A small image captioner, trained from scratch: encoder width 192.
Rows from block 2 of the image encoder of a small image captioner, named by matrix and row number. Rows with one number belong to one neuron. Each number is 200 + 20 x the weight over its row's rms, rounded and kept within 0 to 999. All counts start at 0. After the name is the row's rms in percent of the matrix's.
Before each neuron's rows are labels from the 100 images, of 14976, where the neuron reaches its highest value: "lies over" is the class under the peak; "responds to" is what is common among them. Only what is clearly more common there than usual is listed. The data: rendered roads seen from a driver's seat, with toy cars, trees and houses.
# fc1: MLP up (encoder.blocks.2.mlp.fc1.weight, 1152x192), inputs 0-95
# fc2: MLP down (encoder.blocks.2.mlp.fc2.weight, 192x1152, transposed), outputs 0-95

lies over: house
responds to: house
fc1.231,070,164,198,205,187,194,226,210,186,223,212,184,219,236,185,206,196,193,213,199,228,218,226,207,178,161,202,196,205,191,211,195,186,204,183,208,241,204,162,218,175,233,205,216,205,225,197,189,242,228,181,219,239,203,229,207,200,253,194,199,218,200,221,169,190,164,196,180,191,187,180,201,213,196,198,212,188,197,217,222,192,199,206,174,205,206,192,185,213,190,195,215,197,185,223,186,187
fc2.231,070,244,203,218,202,205,178,149,189,205,183,177,168,205,221,196,166,213,199,212,203,191,181,180,237,176,194,206,197,208,166,194,194,172,183,186,205,192,223,200,232,215,204,163,190,226,218,182,234,217,231,204,175,214,184,200,176,223,217,216,202,214,228,206,219,224,227,211,185,193,218,186,199,223,183,205,211,211,200,210,250,188,193,216,237,196,227,197,202,207,207,174,225,190,183,188,198

lies over: house; tree
responds to: house
fc1.141,104,208,232,204,177,194,214,195,202,212,168,202,200,200,173,223,197,209,213,203,215,192,198,230,157,220,231,244,211,188,218,215,198,224,231,184,194,208,197,216,205,188,222,200,170,207,192,206,202,224,190,198,230,221,175,214,201,179,162,161,223,198,183,197,202,188,184,187,207,232,192,226,171,181,182,197,191,217,192,185,197,220,214,220,200,218,202,192,180,172,184,191,216,218,189,209,200
fc2.141,101,213,195,204,221,210,219,161,217,194,190,224,205,190,224,184,174,202,167,201,205,172,202,199,207,168,186,207,199,183,183,187,193,170,197,191,200,157,218,189,198,222,231,184,232,208,224,205,193,187,188,187,192,195,182,247,152,185,189,211,177,216,181,194,190,231,203,248,188,171,200,191,209,195,219,196,188,222,211,206,200,202,188,189,202,185,189,222,197,227,221,202,197,152,219,178,195

lies over: house; lamp
responds to: dusk
fc1.454,083,194,183,192,213,190,209,171,181,204,204,208,221,217,201,200,216,241,199,201,190,155,197,182,182,199,176,196,226,203,200,208,212,207,231,210,197,162,216,196,206,195,218,218,196,196,176,204,183,224,215,198,169,252,200,162,181,228,214,216,226,200,213,185,237,157,199,183,206,219,147,212,226,193,177,180,199,241,184,201,203,196,202,222,198,180,229,209,242,188,213,202,199,148,208,185,210
fc2.454,078,212,204,199,179,231,207,222,195,185,216,211,199,203,210,171,194,199,186,194,199,198,155,205,187,176,221,174,227,199,212,169,172,175,163,182,180,162,197,216,161,215,209,203,206,175,219,207,233,187,170,175,209,192,205,187,205,196,206,195,207,182,191,220,232,206,205,192,194,177,216,190,196,188,203,192,202,207,192,208,215,192,216,166,224,238,173,216,221,197,180,211,187,216,188,153,199

lies over: sky
responds to: bends left
fc1.524,064,179,242,197,189,201,174,197,192,255,198,168,227,198,190,197,222,212,225,213,194,213,207,205,194,212,198,194,182,216,216,203,202,201,195,193,215,209,186,219,226,211,180,178,200,185,223,166,200,193,226,195,200,176,223,191,240,144,211,190,189,183,191,189,207,204,207,216,172,208,188,197,223,207,200,207,216,219,199,201,195,200,200,192,251,200,191,203,186,215,197,207,234,198,186,204,199
fc2.524,066,200,167,205,226,227,186,175,226,209,196,205,195,220,189,206,196,192,214,194,197,199,209,202,234,226,199,182,205,214,205,170,185,210,218,204,201,195,228,180,184,189,209,225,231,187,218,199,168,229,179,215,204,196,172,201,177,208,215,168,188,225,174,200,202,185,161,165,200,207,217,231,216,201,195,209,177,192,205,230,215,189,197,230,163,177,179,209,172,202,223,187,162,192,194,203,188

lies over: verge
responds to: bends left
fc1.140,099,212,189,214,180,197,165,216,199,211,206,199,194,179,202,189,176,207,195,217,185,198,194,180,207,223,185,226,162,224,247,213,165,206,207,191,186,219,243,184,170,208,171,190,167,210,209,204,219,221,223,204,222,180,222,252,220,220,217,218,180,164,200,189,190,179,218,215,194,213,202,162,190,175,229,174,201,201,186,178,198,219,182,187,212,196,204,197,184,223,217,214,181,172,207,190,193
fc2.140,098,203,212,186,187,179,199,199,218,199,188,215,185,208,202,197,192,174,182,173,210,193,180,199,195,165,213,185,196,218,183,214,267,207,214,198,195,205,193,192,182,226,180,201,213,208,169,228,193,200,174,203,160,203,223,180,193,161,214,201,197,244,165,225,174,179,191,221,199,221,154,199,190,194,210,196,182,227,196,211,210,170,189,188,191,167,201,210,185,225,192,195,220,226,211,208,217

lies over: sky
responds to: pine
fc1.628,080,203,215,234,184,214,174,194,175,207,212,203,207,184,200,163,162,201,184,183,202,192,204,222,185,212,181,214,212,202,180,264,174,243,211,192,200,231,185,217,208,168,172,199,169,199,185,163,170,223,228,198,189,230,204,243,204,182,170,206,189,242,200,204,229,196,178,208,178,220,177,209,235,195,202,211,192,210,204,200,205,192,209,201,181,182,195,220,200,192,197,217,184,199,198,217,161
fc2.628,079,213,186,238,186,170,241,207,190,209,205,205,215,189,177,182,180,211,178,221,205,166,158,171,195,194,195,177,206,186,213,221,204,212,208,200,180,219,191,233,174,180,179,214,191,212,202,215,179,225,201,208,192,205,177,243,219,230,204,206,236,225,196,187,226,214,197,221,189,220,186,188,193,188,216,211,212,186,211,185,160,167,216,193,211,247,168,181,210,190,199,219,204,215,172,194,207

lies over: truck
responds to: dusk
fc1.296,094,171,211,206,161,182,218,217,192,199,181,198,210,186,197,187,225,207,191,191,170,200,225,196,197,199,211,216,180,208,206,195,182,227,206,200,192,181,183,181,185,180,201,193,218,220,204,178,187,201,147,171,214,196,183,216,231,208,173,229,196,217,219,195,193,224,181,179,215,177,237,252,194,188,189,212,224,160,188,203,213,197,203,205,182,202,206,200,192,222,230,199,199,213,224,203,204
fc2.296,088,199,243,184,192,207,184,204,150,183,207,211,207,182,184,186,196,218,199,239,160,215,208,212,173,213,199,184,206,189,181,192,196,203,190,231,220,179,210,154,240,188,208,206,217,185,196,224,247,187,235,179,188,199,218,193,214,219,193,209,188,210,202,225,182,196,176,212,183,211,184,221,211,194,187,194,227,187,227,194,199,182,198,170,173,212,185,209,191,186,159,233,237,182,168,178,196

lies over: sky
responds to: tree
fc1.344,048,196,192,205,218,196,208,191,181,202,207,227,172,184,200,184,185,174,212,189,182,200,209,198,220,210,166,183,217,176,204,221,200,192,186,199,197,189,211,232,205,236,228,208,230,189,186,168,192,196,186,202,195,252,165,196,214,179,184,184,202,199,222,205,217,241,190,210,201,176,175,202,219,207,220,221,200,209,148,164,201,218,191,216,203,192,231,139,228,201,190,215,199,205,198,188,197
fc2.344,049,211,200,214,182,228,175,240,180,236,231,201,204,206,217,232,217,198,194,206,253,208,196,193,210,203,201,229,143,183,217,191,156,224,249,207,187,179,160,201,240,181,200,212,213,192,191,205,207,234,200,205,209,199,190,192,194,205,220,208,210,207,233,195,208,194,170,172,221,178,209,206,186,159,205,180,222,209,225,183,192,180,194,182,208,255,184,204,224,184,164,199,212,190,190,239,192

lies over: sky
responds to: tree
fc1.385,084,201,221,179,228,216,198,232,195,196,220,201,190,199,208,206,175,233,218,196,204,196,192,199,188,181,166,213,170,195,231,233,212,217,197,177,219,168,180,192,168,170,199,218,194,168,221,188,185,186,170,199,178,208,170,232,193,186,137,195,140,213,201,194,213,202,193,209,221,151,212,214,203,198,181,207,209,214,205,207,202,232,188,175,228,143,178,227,226,236,209,185,205,206,185,170,236
fc2.385,090,212,217,203,200,205,219,211,223,169,226,214,223,208,189,223,209,191,186,211,210,199,191,166,185,191,204,176,228,194,221,204,182,188,174,236,188,182,177,250,223,217,189,208,194,230,200,172,225,202,211,197,196,186,221,196,196,167,218,226,175,206,183,231,178,170,219,163,176,224,209,182,166,178,170,220,189,185,184,210,206,186,233,168,170,210,176,215,185,184,228,171,200,170,191,182,199

lies over: verge
responds to: snowy verge
fc1.613,133,247,227,224,201,152,179,182,185,192,221,205,222,181,188,228,213,207,178,184,184,180,196,218,271,218,203,252,235,195,222,240,214,192,208,206,194,218,216,212,200,174,189,190,167,184,183,201,191,190,175,200,195,208,212,176,190,190,195,179,185,228,213,232,194,189,166,177,182,223,209,192,221,177,160,184,215,213,189,188,219,180,207,200,234,217,183,213,182,208,209,234,222,198,193,198,188
fc2.613,124,184,185,192,176,152,182,191,181,178,180,221,207,224,161,180,200,192,211,216,187,228,179,214,204,209,174,163,211,169,205,177,204,225,207,221,200,207,173,224,197,213,210,162,209,214,215,173,190,190,200,179,240,224,213,190,190,178,214,202,194,198,192,158,201,224,237,181,208,207,165,220,189,215,203,206,209,205,193,227,210,240,194,237,199,186,153,198,202,181,225,201,186,214,191,240,222

lies over: house; car
responds to: house
fc1.518,082,234,198,191,193,220,202,197,220,197,183,201,201,211,210,213,204,218,193,180,200,205,182,196,174,184,232,174,241,188,202,185,161,199,195,214,198,228,198,209,193,212,221,216,224,217,231,173,218,212,183,193,224,231,215,250,225,193,227,188,197,185,178,184,175,190,224,214,188,218,212,232,204,189,224,186,185,212,214,219,206,196,216,204,223,246,196,190,185,154,209,235,190,189,201,188,219
fc2.518,082,193,221,221,218,205,170,219,196,174,206,203,164,202,175,206,165,235,188,172,190,167,218,166,195,220,194,195,179,198,189,190,211,206,171,204,210,174,203,174,184,173,209,230,186,191,211,196,177,203,201,205,206,198,193,204,209,209,206,189,226,214,199,176,217,230,195,188,196,188,165,182,228,211,192,168,224,206,203,180,171,214,192,169,172,235,235,206,211,237,201,169,228,202,225,165,233

lies over: house; tree
responds to: house
fc1.134,072,198,181,184,163,203,216,174,216,154,174,209,220,216,244,228,195,192,228,172,206,224,220,201,190,196,226,217,238,197,233,210,193,241,177,206,204,198,195,192,165,205,234,196,206,205,223,217,211,183,204,211,191,219,223,207,203,201,196,182,197,214,208,193,204,208,249,200,200,198,151,199,178,217,198,208,188,211,153,205,220,190,197,215,198,211,234,181,201,172,190,204,187,203,207,176,198
fc2.134,073,203,226,222,193,196,215,207,196,184,186,176,194,180,207,185,202,215,168,177,178,181,202,167,192,216,177,169,186,227,198,217,200,167,213,235,186,182,226,214,214,229,197,235,217,175,199,230,185,212,175,196,190,197,190,219,187,214,164,210,228,231,209,175,188,193,223,177,198,191,190,203,221,206,188,243,174,221,191,169,197,208,214,170,222,233,175,179,210,212,173,211,226,189,219,201,203

lies over: verge
responds to: bends left
fc1.548,078,165,216,226,254,210,199,186,150,179,173,194,225,196,181,187,186,222,197,203,184,195,205,188,232,176,233,215,180,206,192,222,205,222,229,230,193,220,186,218,168,196,208,212,177,189,211,213,191,183,190,202,217,197,212,230,208,195,216,159,214,188,228,196,184,184,210,182,184,217,195,199,204,189,195,193,235,211,178,222,202,206,190,193,197,194,165,235,202,212,194,181,183,183,184,193,206
fc2.548,074,208,191,194,178,184,224,200,247,198,217,215,186,209,198,207,167,201,211,210,208,185,153,217,193,217,206,192,208,217,225,184,223,211,208,179,191,197,193,215,232,215,195,193,197,207,185,222,227,233,210,227,199,246,173,214,215,181,203,236,184,206,195,206,169,222,216,210,184,179,162,194,226,182,206,181,189,236,195,158,208,183,181,209,212,216,192,219,222,205,186,181,206,210,174,213,183

lies over: truck
responds to: dusk
fc1.40,083,190,223,230,201,159,177,220,209,197,242,164,166,169,201,216,199,184,169,223,192,170,173,258,205,192,194,223,192,175,210,190,205,189,212,229,199,216,192,199,237,185,192,190,201,215,186,181,193,200,204,218,217,213,204,262,180,160,205,210,193,208,177,224,181,170,206,214,226,174,233,186,210,194,195,211,191,215,174,189,204,218,223,182,208,190,219,196,221,186,189,179,189,242,155,193,188
fc2.40,078,172,182,178,209,162,194,207,202,208,182,200,205,220,177,181,186,160,176,196,191,165,195,179,224,210,231,175,217,238,198,205,194,185,208,211,162,228,228,209,204,206,213,207,227,206,205,242,184,217,187,172,194,199,206,174,190,208,190,168,204,186,239,202,200,216,203,215,183,212,195,189,167,194,195,180,189,212,215,234,191,204,222,207,179,180,200,209,182,247,206,195,183,201,227,214,195